config = dict(
    train_examples=195000,
    image_size=32,
    crop_scale_min=1,
    horizontal_flip=False,
    tokenizer='char',
    encoder_depths=[2, 4, 4],
    encoder_kernel_size=3,
    text_encoder_layers=6,
    text_encoder_norm='layernorm',
    text_encoder_norm_position='pre',
    text_encoder_bias='all',
    residual_init='zero_last',
    optimizer='adamw',
    steps=9300,
)
Rows from block 5 of the image encoder of a small contrastive image-text model, named by matrix and row number. Rows with one number belong to one channel. Each number is 200 + 40 x the weight over its row's rms, rounded and kept within 0 to 999. All counts start at 0.
Before each channel's rows are labels from the 100 images, of 14976, where the channel reaches its highest value: "top examples" is what is common among them; "colour at peak" is the nearest of a few named colours to the mean colour under the peak. Only what is clearly more common there than usual is listed. The data: rendered scenes of coloured solids on a plain floor.
# convs0: first 3x3 conv (encoder.blocks.5.convs.0.weight, 128x128x3x3, each kernel summed), inputs 0-127
# convs1: second 3x3 conv (encoder.blocks.5.convs.1.weight, 128x128x3x3, transposed, each kernel summed), outputs 0-127

top examples: grey object; blue object; its colour: grey
colour at peak: brown
convs0.65,168,203,179,193,213,160,181,199,202,211,130,199,189,205,199,206,202,176,96,203,165,231,211,167,194,194,209,198,171,175,140,187,219,212,224,164,185,177,215,196,182,178,221,208,77,204,193,172,172,190,118,183,176,196,152,75,224,218,142,203,230,245,130,195,140,205,196,181,241,223,144,184,190,186,123,211,184,195,226,188,206,245,96,158,156,147,180,121,130,188,161,192,212,236,217,187,81,180,247,115,199,243,150,244,205,195,216,197,81,206,196,227,226,200,188,102,248,184,179,219,190,229,136,203,198,190,210,173
convs1.65,192,185,266,205,169,232,172,210,244,180,109,236,240,251,183,160,164,196,137,281,161,215,243,147,198,266,224,203,138,202,281,238,163,212,290,230,207,225,169,268,207,204,209,182,154,150,184,121,216,186,224,213,192,215,226,128,157,253,178,167,222,177,195,241,171,242,209,199,178,160,203,163,211,183,131,215,205,229,182,144,238,236,149,229,203,129,93,160,237,146,180,221,199,218,219,203,193,155,102,153,231,167,273,245,172,223,146,180,176,193,200,192,222,242,152,228,243,180,201,172,176,183,86,223,194,227,181,166

top examples: orange object; count: five
colour at peak: orange
convs0.57,196,197,204,231,120,181,252,91,184,206,214,227,149,187,167,218,171,209,223,221,160,145,226,224,187,183,158,172,98,146,231,197,190,220,131,198,199,199,174,217,279,222,137,176,227,193,113,188,150,226,175,214,141,179,187,193,165,211,162,210,161,160,136,186,150,190,207,143,189,200,221,176,114,208,196,239,196,233,203,202,173,221,185,178,175,192,201,206,157,125,117,164,242,190,196,236,185,194,280,161,234,182,201,230,179,158,233,87,175,180,99,168,185,151,183,205,182,194,226,215,85,223,179,250,204,115,165,226
convs1.57,186,158,214,215,216,210,218,189,260,123,239,217,149,144,245,153,218,191,186,203,167,203,158,178,201,177,174,230,191,148,254,223,148,189,207,251,197,261,265,255,133,271,153,251,179,155,165,248,198,218,265,169,246,196,190,275,210,228,250,237,214,231,135,198,222,163,151,157,207,188,172,143,195,152,163,245,190,206,222,164,170,169,179,236,181,242,106,172,295,195,119,231,202,238,175,164,216,212,227,208,182,211,240,176,195,70,185,249,169,144,134,192,222,232,254,192,199,211,246,208,148,288,211,227,193,223,161,249

top examples: pink object
colour at peak: brown
convs0.72,190,181,216,184,194,140,119,100,204,228,200,195,249,211,125,189,271,213,221,163,157,206,163,201,168,173,241,219,226,183,175,176,151,64,176,192,225,184,186,223,176,186,157,167,246,178,145,169,177,215,128,165,161,176,220,204,243,160,196,210,193,244,183,225,155,290,166,209,138,205,216,208,184,149,234,174,187,170,170,287,204,128,209,192,150,190,120,174,199,233,147,211,155,205,152,198,244,231,213,211,172,149,115,226,238,184,123,229,148,234,154,179,161,160,164,234,197,179,129,137,202,209,187,164,181,116,163,221
convs1.72,183,227,175,218,211,232,164,235,233,224,313,153,209,150,297,216,224,192,246,206,244,176,194,125,191,176,210,186,204,179,212,196,207,85,169,224,242,183,251,202,225,226,143,199,195,246,245,214,272,196,265,253,236,168,194,163,226,186,183,212,176,196,127,211,227,168,202,300,247,199,231,214,205,192,229,307,236,202,238,218,213,202,217,194,209,230,255,194,197,307,244,159,231,178,200,249,205,176,254,226,200,202,206,137,214,194,181,171,229,215,164,167,186,127,186,147,200,168,203,288,169,165,164,192,183,81,257,218

top examples: red object; disc; its colour: red
colour at peak: white
convs0.93,213,203,159,216,227,156,155,227,199,199,203,207,217,211,234,227,249,176,193,185,242,196,197,188,217,238,137,189,166,223,187,165,135,92,273,191,229,123,231,173,209,162,194,229,164,166,255,157,185,166,126,243,212,141,179,203,215,161,190,179,214,214,155,257,193,194,207,198,98,204,204,164,185,193,253,156,156,189,199,246,230,193,228,247,110,168,168,203,169,169,188,161,103,248,171,176,174,211,302,215,171,198,158,217,191,160,189,221,184,172,101,234,255,197,193,201,165,114,211,218,178,37,211,201,187,176,208,191
convs1.93,159,219,149,238,174,289,167,200,263,248,237,214,156,233,188,190,239,158,222,206,174,217,205,151,101,79,202,263,159,177,209,209,234,184,158,254,247,208,153,184,184,260,184,168,201,237,249,253,157,182,227,222,147,215,215,261,207,204,159,179,243,200,216,256,244,226,213,195,233,204,202,128,176,150,137,191,199,190,268,192,188,256,151,185,154,247,185,150,171,208,181,179,200,166,217,208,247,152,223,226,152,217,218,225,191,149,265,235,257,224,188,162,158,135,200,100,146,174,249,129,168,123,166,177,215,151,213,168

top examples: pink object; its colour: pink
colour at peak: brown
convs0.122,179,222,123,207,191,162,193,289,202,157,207,185,222,189,284,215,204,164,183,208,173,239,194,170,164,230,213,217,196,193,172,228,208,109,256,206,208,192,210,189,165,195,209,193,194,144,172,228,275,183,183,166,197,197,215,131,233,203,206,231,215,265,225,178,151,168,217,191,156,188,209,208,198,132,200,83,180,130,133,248,184,204,144,202,159,140,220,196,189,160,165,186,235,202,177,215,54,195,190,136,219,160,162,200,203,129,209,175,82,250,153,185,175,203,208,205,253,200,227,225,170,237,149,145,142,201,99,181
convs1.122,260,228,281,244,160,209,212,154,190,159,204,255,180,192,238,222,163,244,243,234,185,182,211,128,216,244,200,207,210,207,304,218,184,141,277,244,227,195,184,235,196,179,176,131,181,216,227,168,312,183,257,175,226,193,216,195,212,255,192,214,190,156,134,227,95,252,198,280,237,156,197,223,148,245,216,259,231,186,191,209,219,213,298,200,211,172,189,229,263,205,178,163,245,174,246,266,181,168,167,167,213,234,229,224,198,172,216,162,162,182,187,213,282,205,127,180,264,212,188,248,133,208,138,257,221,197,208,161

top examples: blue object; count: five
colour at peak: blue
convs0.39,172,200,91,112,258,182,184,219,189,243,172,196,265,152,204,216,236,163,202,250,240,208,179,134,156,205,165,110,195,207,143,213,189,221,147,172,192,184,184,122,259,154,197,157,213,205,160,206,232,175,109,181,222,162,186,167,140,105,187,223,174,221,217,168,220,286,125,186,161,156,207,148,167,183,211,212,190,158,188,154,204,99,220,206,154,116,214,212,217,107,240,251,154,223,178,192,159,204,216,161,206,198,178,222,243,221,172,207,176,175,177,202,250,175,139,220,157,216,200,187,157,219,159,234,250,221,239,134
convs1.39,162,156,247,204,220,182,173,256,151,265,201,103,231,229,221,251,187,208,215,164,218,227,168,212,179,217,183,168,228,273,172,207,200,280,173,186,160,170,229,210,232,168,192,215,172,146,139,275,202,255,169,221,232,195,179,152,221,193,212,184,183,227,168,223,154,146,164,191,117,219,245,242,270,129,252,195,124,262,214,151,223,217,224,166,183,246,224,215,138,223,219,180,201,292,168,186,135,228,206,144,176,157,230,194,248,234,74,100,223,186,194,180,222,180,198,239,182,216,216,227,156,130,210,193,189,151,134,195

top examples: teal object; green object; sphere
colour at peak: green
convs0.34,228,192,223,228,118,196,164,154,200,156,188,206,130,212,181,258,178,128,189,169,168,210,190,187,151,155,247,183,197,232,116,156,176,201,102,186,241,159,186,206,171,175,34,197,215,206,191,196,167,221,213,139,135,190,232,184,171,202,189,107,175,153,213,219,222,187,221,259,225,193,208,164,251,232,207,269,208,209,181,142,106,178,206,180,179,192,191,180,201,238,240,191,232,213,183,186,155,172,189,215,185,209,118,187,114,215,245,146,224,146,183,123,212,200,238,202,224,239,236,170,223,91,183,202,234,185,157,206
convs1.34,195,204,163,224,204,236,222,241,184,160,212,178,116,228,226,110,220,197,204,201,123,180,261,100,186,244,160,284,226,217,242,252,228,209,192,269,163,247,156,145,191,220,211,197,179,161,180,230,201,205,235,171,225,284,226,204,204,237,219,282,225,215,158,248,148,171,136,238,242,205,204,173,169,176,199,274,124,282,253,188,209,168,196,198,264,204,173,181,191,227,169,229,187,255,121,235,215,125,198,189,172,189,309,172,197,171,230,210,161,156,199,156,214,178,164,169,173,168,226,229,128,271,168,208,216,211,219,139

top examples: red object; cube frame; largest object: cube frame; its colour: red
colour at peak: brown
convs0.120,227,232,226,251,163,170,154,207,291,212,242,199,259,275,272,166,239,176,237,169,215,224,175,155,136,254,145,227,185,273,164,203,216,184,207,135,292,151,149,253,209,287,151,191,191,288,145,278,292,134,198,237,196,222,227,181,237,212,190,242,248,250,216,212,235,258,215,185,142,179,234,182,204,192,220,155,236,191,228,246,222,222,222,163,204,196,238,261,180,209,224,196,247,215,186,251,183,158,152,196,244,254,203,183,219,217,209,157,191,226,155,183,228,205,211,193,257,228,201,291,169,273,179,222,257,194,160,187
convs1.120,228,155,202,213,154,193,220,143,162,230,212,191,196,237,202,167,148,283,223,194,211,165,177,186,230,138,230,201,226,213,283,178,124,156,229,206,226,246,173,205,136,156,254,256,213,170,191,169,237,216,208,251,172,220,223,146,171,227,259,162,183,132,235,198,147,231,169,217,199,144,155,188,177,243,231,190,132,257,183,215,280,143,249,242,284,176,232,202,161,226,249,262,126,267,159,179,125,214,204,156,157,214,223,245,286,185,184,213,172,200,150,250,203,253,163,172,208,254,204,189,190,291,215,258,162,251,184,166

top examples: orange object; its colour: orange
colour at peak: orange; brown
convs0.13,231,188,207,215,106,131,141,202,216,191,210,173,141,181,74,162,217,236,213,145,231,83,166,202,201,150,155,181,229,214,202,186,176,200,132,169,131,195,212,234,168,217,148,186,201,144,203,180,99,142,212,206,157,191,148,231,185,219,180,221,101,115,182,240,244,120,197,158,187,199,182,155,238,232,198,235,216,156,187,136,155,191,252,169,207,265,196,228,218,206,230,168,186,160,210,181,213,195,210,235,175,175,230,210,180,186,175,96,224,150,180,139,204,196,201,185,109,187,174,188,257,177,226,176,205,171,182,221
convs1.13,251,185,208,241,202,233,265,137,170,258,226,185,153,242,268,180,163,275,187,252,159,261,226,164,250,233,158,167,289,242,225,158,164,194,224,197,145,228,188,235,196,196,202,168,235,194,189,190,243,195,159,232,224,200,156,176,162,191,232,189,235,227,193,181,187,184,226,171,215,228,193,224,154,190,202,162,151,224,189,179,206,195,207,180,226,141,239,234,193,163,215,218,162,213,207,226,130,214,191,78,236,198,229,224,255,200,210,217,0,206,215,240,213,217,189,277,238,223,179,194,136,251,252,197,206,216,192,194

top examples: red object
colour at peak: brown; black
convs0.2,123,154,136,135,204,159,188,222,157,110,210,149,225,166,134,257,232,237,156,159,272,179,146,173,230,211,183,200,222,143,225,234,180,216,224,189,143,191,232,200,222,157,201,202,160,120,229,177,109,171,180,147,180,244,200,176,238,244,210,235,207,234,172,181,228,181,242,212,173,209,217,188,202,129,222,98,186,83,128,221,208,199,195,185,183,226,185,251,149,192,147,229,208,193,213,120,206,195,269,217,168,169,187,241,179,145,206,164,252,188,192,225,236,170,174,197,170,203,170,216,112,194,143,142,178,221,117,169
convs1.2,234,141,253,224,180,217,161,197,136,325,234,188,203,231,178,230,184,199,177,172,133,176,290,195,51,222,245,221,168,210,232,230,249,200,206,226,209,239,166,210,171,167,177,187,238,185,162,177,262,206,169,157,228,206,212,170,157,169,198,267,152,169,197,226,208,167,192,303,206,179,186,204,253,255,165,197,150,234,207,160,289,150,193,200,315,183,250,210,150,269,233,151,208,247,207,211,175,165,176,170,191,241,244,228,204,240,208,179,211,145,200,212,188,188,188,169,183,161,208,199,179,197,277,219,182,193,255,131

top examples: red object; count: five; its colour: red
colour at peak: brown
convs0.126,202,154,168,168,230,248,206,212,234,180,195,176,209,164,229,185,226,195,221,100,178,159,167,165,220,176,168,195,172,222,184,122,145,203,204,144,245,197,178,123,167,206,174,130,198,212,175,165,221,179,151,172,172,209,178,212,172,78,203,190,220,171,193,160,195,210,133,236,181,141,253,242,184,177,205,168,231,193,183,194,148,187,226,184,173,211,182,184,186,163,209,203,164,181,174,221,237,219,310,179,90,235,136,235,200,195,162,246,203,114,229,269,228,189,139,146,165,208,141,219,169,48,222,201,240,246,220,155
convs1.126,211,191,227,223,105,210,202,152,197,208,178,224,228,175,174,175,126,233,226,196,253,159,225,166,173,135,168,169,176,118,235,106,227,161,172,220,274,237,192,195,170,221,191,194,205,241,257,161,180,195,175,267,109,207,234,173,146,171,181,107,207,134,230,170,213,278,191,202,211,136,156,171,183,189,147,198,258,138,214,222,207,241,125,242,162,194,207,166,186,198,199,185,222,174,221,215,210,147,118,169,219,198,166,260,152,149,233,163,192,289,225,244,216,155,191,185,187,142,206,132,177,151,121,198,191,219,271,199

top examples: blue object; count: five
colour at peak: blue
convs0.127,140,207,46,208,250,199,163,237,214,229,103,219,228,226,202,191,212,125,194,222,242,245,176,157,126,208,187,104,152,210,156,219,201,241,192,180,244,163,174,139,226,173,202,183,169,251,136,181,191,204,165,203,220,195,198,160,182,92,189,212,195,228,167,161,102,239,145,226,210,165,201,180,179,215,200,233,215,205,207,193,175,185,138,220,155,87,133,205,214,200,228,190,157,209,184,222,170,178,170,92,216,234,198,189,173,197,143,196,122,201,160,207,169,181,178,141,215,168,185,187,189,197,160,242,226,213,227,146
convs1.127,131,183,203,219,177,214,141,203,158,243,222,170,328,240,155,202,197,197,226,161,220,167,226,180,144,208,161,94,218,221,226,217,171,289,166,206,197,200,118,149,181,155,172,189,206,116,235,190,216,298,227,183,197,236,224,201,210,158,221,202,136,155,246,239,252,216,221,193,119,163,198,233,235,147,214,112,152,266,213,219,260,185,152,222,240,303,242,217,163,192,207,202,163,258,231,194,197,186,194,184,179,205,255,193,124,212,175,106,261,208,186,221,190,198,149,213,180,167,189,212,171,189,206,223,199,201,186,157

top examples: blue object
colour at peak: blue; black
convs0.70,213,213,208,167,202,160,173,180,216,174,174,162,178,172,215,228,175,158,215,200,196,200,213,154,227,166,220,197,135,168,152,224,211,214,209,133,197,188,216,201,180,185,221,189,76,163,232,179,181,213,181,171,189,192,119,159,216,236,111,200,182,230,139,182,149,210,188,208,235,197,131,212,172,187,136,218,204,158,192,215,179,215,28,128,153,175,211,126,117,168,146,195,237,212,211,202,99,160,218,139,170,202,139,237,215,153,187,189,134,175,186,149,182,203,187,146,222,148,185,221,163,184,85,164,201,176,217,178
convs1.70,170,189,214,195,200,227,184,255,259,202,160,217,200,223,180,196,227,143,125,307,176,207,194,157,174,230,264,204,106,152,211,226,201,183,264,237,198,186,153,226,196,221,194,199,165,190,212,136,190,127,274,218,208,210,274,184,161,233,185,171,257,203,170,234,262,220,200,229,215,230,236,137,258,143,151,234,190,178,154,156,173,241,140,232,217,242,123,155,220,181,156,181,244,187,149,185,215,120,133,222,275,158,276,223,184,193,117,201,213,238,193,160,171,203,181,225,226,157,179,165,171,166,89,197,141,206,194,196

top examples: light from behind the scene; disc; largest object: disc
colour at peak: white
convs0.53,211,132,209,168,225,207,144,125,173,141,190,195,101,233,157,199,160,135,150,164,151,175,189,164,142,177,216,175,233,258,155,151,200,176,215,220,208,117,239,233,206,221,218,229,175,204,180,233,128,193,204,121,138,206,178,138,214,162,215,187,162,174,170,239,200,93,201,160,182,195,178,212,225,191,159,165,180,192,211,196,174,170,212,226,207,131,184,136,135,219,180,179,207,204,143,99,186,154,123,182,181,177,154,174,213,162,157,154,157,119,208,160,243,158,223,179,204,169,232,159,131,238,141,181,121,216,159,178
convs1.53,210,170,206,219,194,253,163,234,233,194,232,177,128,185,185,133,139,136,183,205,137,248,190,115,129,156,211,257,206,131,256,247,182,214,210,241,240,213,224,250,164,285,145,206,206,232,196,235,185,239,210,226,163,202,199,115,216,181,165,210,222,182,212,254,207,207,213,143,157,236,224,161,181,185,150,206,171,179,237,151,258,209,198,176,144,204,162,145,133,207,244,229,153,189,226,253,230,148,201,175,109,149,228,202,197,219,206,231,244,138,200,148,203,154,231,82,170,138,265,185,196,160,197,133,196,130,192,177

top examples: blue object; its colour: blue
colour at peak: brown
convs0.100,176,200,163,187,145,192,193,154,216,170,198,144,190,146,253,166,168,185,191,200,212,198,192,157,266,211,217,216,186,178,204,248,177,125,220,200,215,168,232,161,170,201,173,187,148,221,258,163,240,194,173,209,216,213,161,116,223,198,165,202,178,180,221,244,129,198,206,99,111,210,179,203,201,142,191,88,230,189,168,162,178,236,104,186,181,169,234,127,162,134,179,189,181,199,228,191,130,173,223,113,172,168,164,169,188,217,190,200,95,142,259,144,228,195,226,196,248,212,207,244,199,138,158,107,192,232,119,230
convs1.100,176,152,207,201,209,190,190,238,210,188,110,155,254,221,186,204,172,205,126,244,177,206,217,169,208,223,168,151,229,187,209,188,193,280,212,202,196,234,176,226,150,200,204,211,158,200,217,189,159,283,222,255,178,162,219,121,107,237,146,139,215,186,247,177,209,246,158,114,100,179,260,174,237,154,157,125,219,223,158,156,245,195,148,213,200,185,103,173,207,165,183,203,222,187,184,177,186,121,164,178,199,110,226,176,235,213,153,210,219,236,247,164,180,201,186,294,179,180,207,174,156,189,107,125,179,243,220,193

top examples: green object; count: five
colour at peak: green
convs0.90,240,242,254,208,211,166,146,196,183,188,140,155,200,189,200,211,196,127,214,217,156,251,189,198,192,193,223,229,157,194,160,218,236,88,223,174,223,187,165,207,176,167,227,197,134,270,205,195,202,165,208,175,179,186,133,191,228,213,128,175,244,238,150,169,150,239,207,230,138,193,111,170,167,229,200,124,201,233,227,216,252,179,187,122,185,189,161,175,126,200,202,195,193,233,155,167,68,187,198,137,217,214,157,198,229,233,181,236,51,203,178,228,168,200,184,144,256,140,172,187,210,231,137,224,153,168,206,171
convs1.90,161,223,162,224,162,228,158,170,213,255,158,254,218,258,201,210,177,287,189,240,199,185,245,140,169,199,223,245,119,204,285,250,171,155,244,217,212,208,155,194,181,155,203,164,209,113,249,126,237,168,224,218,207,205,241,167,172,204,239,167,233,157,249,254,237,205,209,228,261,181,126,162,243,163,121,180,178,268,188,154,226,222,132,300,230,172,188,154,168,170,215,225,182,251,208,217,139,146,138,183,238,211,261,243,147,231,189,220,197,242,190,205,158,242,130,146,239,201,168,175,181,217,161,218,164,234,199,135

top examples: black object
colour at peak: black
convs0.50,156,152,126,175,216,193,204,216,191,161,146,109,261,188,189,230,196,231,162,199,270,226,165,200,244,201,201,204,151,166,258,247,212,195,217,163,174,216,228,205,197,170,239,171,132,192,161,198,175,139,205,147,199,198,193,170,215,182,174,261,196,250,131,183,141,181,223,184,168,197,163,219,152,114,194,90,223,108,157,256,186,201,181,124,192,186,146,209,163,190,111,163,234,180,187,179,119,171,242,205,188,166,268,184,226,160,184,203,186,216,171,203,189,155,194,105,193,175,150,201,116,210,146,133,163,206,116,197
convs1.50,216,202,226,247,185,193,210,217,191,152,177,272,186,212,202,234,215,199,260,195,54,192,214,183,149,234,208,270,177,230,222,237,209,215,225,230,212,248,196,214,195,192,223,182,178,178,204,225,220,233,140,122,208,188,244,263,183,232,218,241,198,192,144,284,148,188,199,290,221,173,174,190,247,204,209,213,154,238,219,199,239,289,239,193,261,201,175,265,275,241,120,189,256,225,220,235,241,156,220,186,158,239,220,177,231,189,233,176,228,190,181,175,264,238,162,166,188,226,200,188,133,163,101,213,300,260,231,128

top examples: blue object; count: five; count: four; chain link
colour at peak: black
convs0.6,200,214,209,112,246,191,157,219,198,220,153,225,231,147,199,203,176,183,147,211,200,214,148,165,173,187,145,207,141,161,183,215,230,206,194,105,193,178,152,214,194,184,238,152,201,177,196,235,198,133,125,185,200,201,186,111,189,226,222,232,194,236,176,159,143,219,186,184,203,128,223,226,161,203,211,199,206,195,191,217,239,183,149,230,184,136,183,235,143,125,170,250,222,218,162,193,92,172,244,125,190,215,191,252,238,218,193,202,129,253,189,231,222,188,109,149,215,194,128,223,118,276,97,230,261,239,216,124
convs1.6,177,163,184,220,190,206,204,237,229,202,169,167,164,262,210,206,185,252,155,204,194,255,190,227,239,255,179,241,200,247,171,233,225,290,267,184,161,126,214,220,196,167,228,175,137,189,139,228,236,231,142,180,246,189,157,180,228,229,193,234,230,222,163,191,102,161,186,86,145,207,215,266,201,132,200,157,199,210,184,164,192,219,239,160,174,182,163,187,185,124,195,213,263,191,199,172,106,276,131,154,242,126,230,240,188,219,156,218,142,133,247,167,292,201,194,235,233,259,185,223,213,179,208,137,186,192,155,208

top examples: blue object; count: five
colour at peak: black
convs0.28,236,184,186,167,222,183,143,228,187,251,188,197,237,109,230,242,200,221,150,233,155,200,143,151,168,121,176,148,148,171,156,176,248,225,162,187,161,201,148,226,178,226,206,133,178,164,155,195,236,202,215,129,152,213,167,164,130,217,165,181,142,237,197,116,194,205,128,169,218,114,166,198,144,170,131,229,191,147,205,188,217,174,212,167,223,134,201,159,191,148,202,294,242,219,174,189,146,189,219,191,186,199,213,199,205,224,168,162,141,215,217,237,192,158,86,177,213,210,137,166,159,259,185,221,241,205,186,87
convs1.28,196,190,215,124,254,201,161,215,218,230,202,169,164,228,178,216,222,197,140,238,209,253,179,233,241,285,265,222,199,219,180,261,142,224,253,116,154,143,228,202,188,181,175,220,202,145,164,189,185,164,193,192,293,185,209,154,235,169,218,264,242,275,230,223,213,104,233,168,210,260,217,235,242,180,183,228,209,231,183,122,156,237,240,182,232,223,189,168,142,182,225,235,198,248,154,148,177,267,260,243,261,148,232,124,167,235,157,217,230,158,259,165,206,198,219,235,260,255,192,257,262,215,262,177,145,182,192,209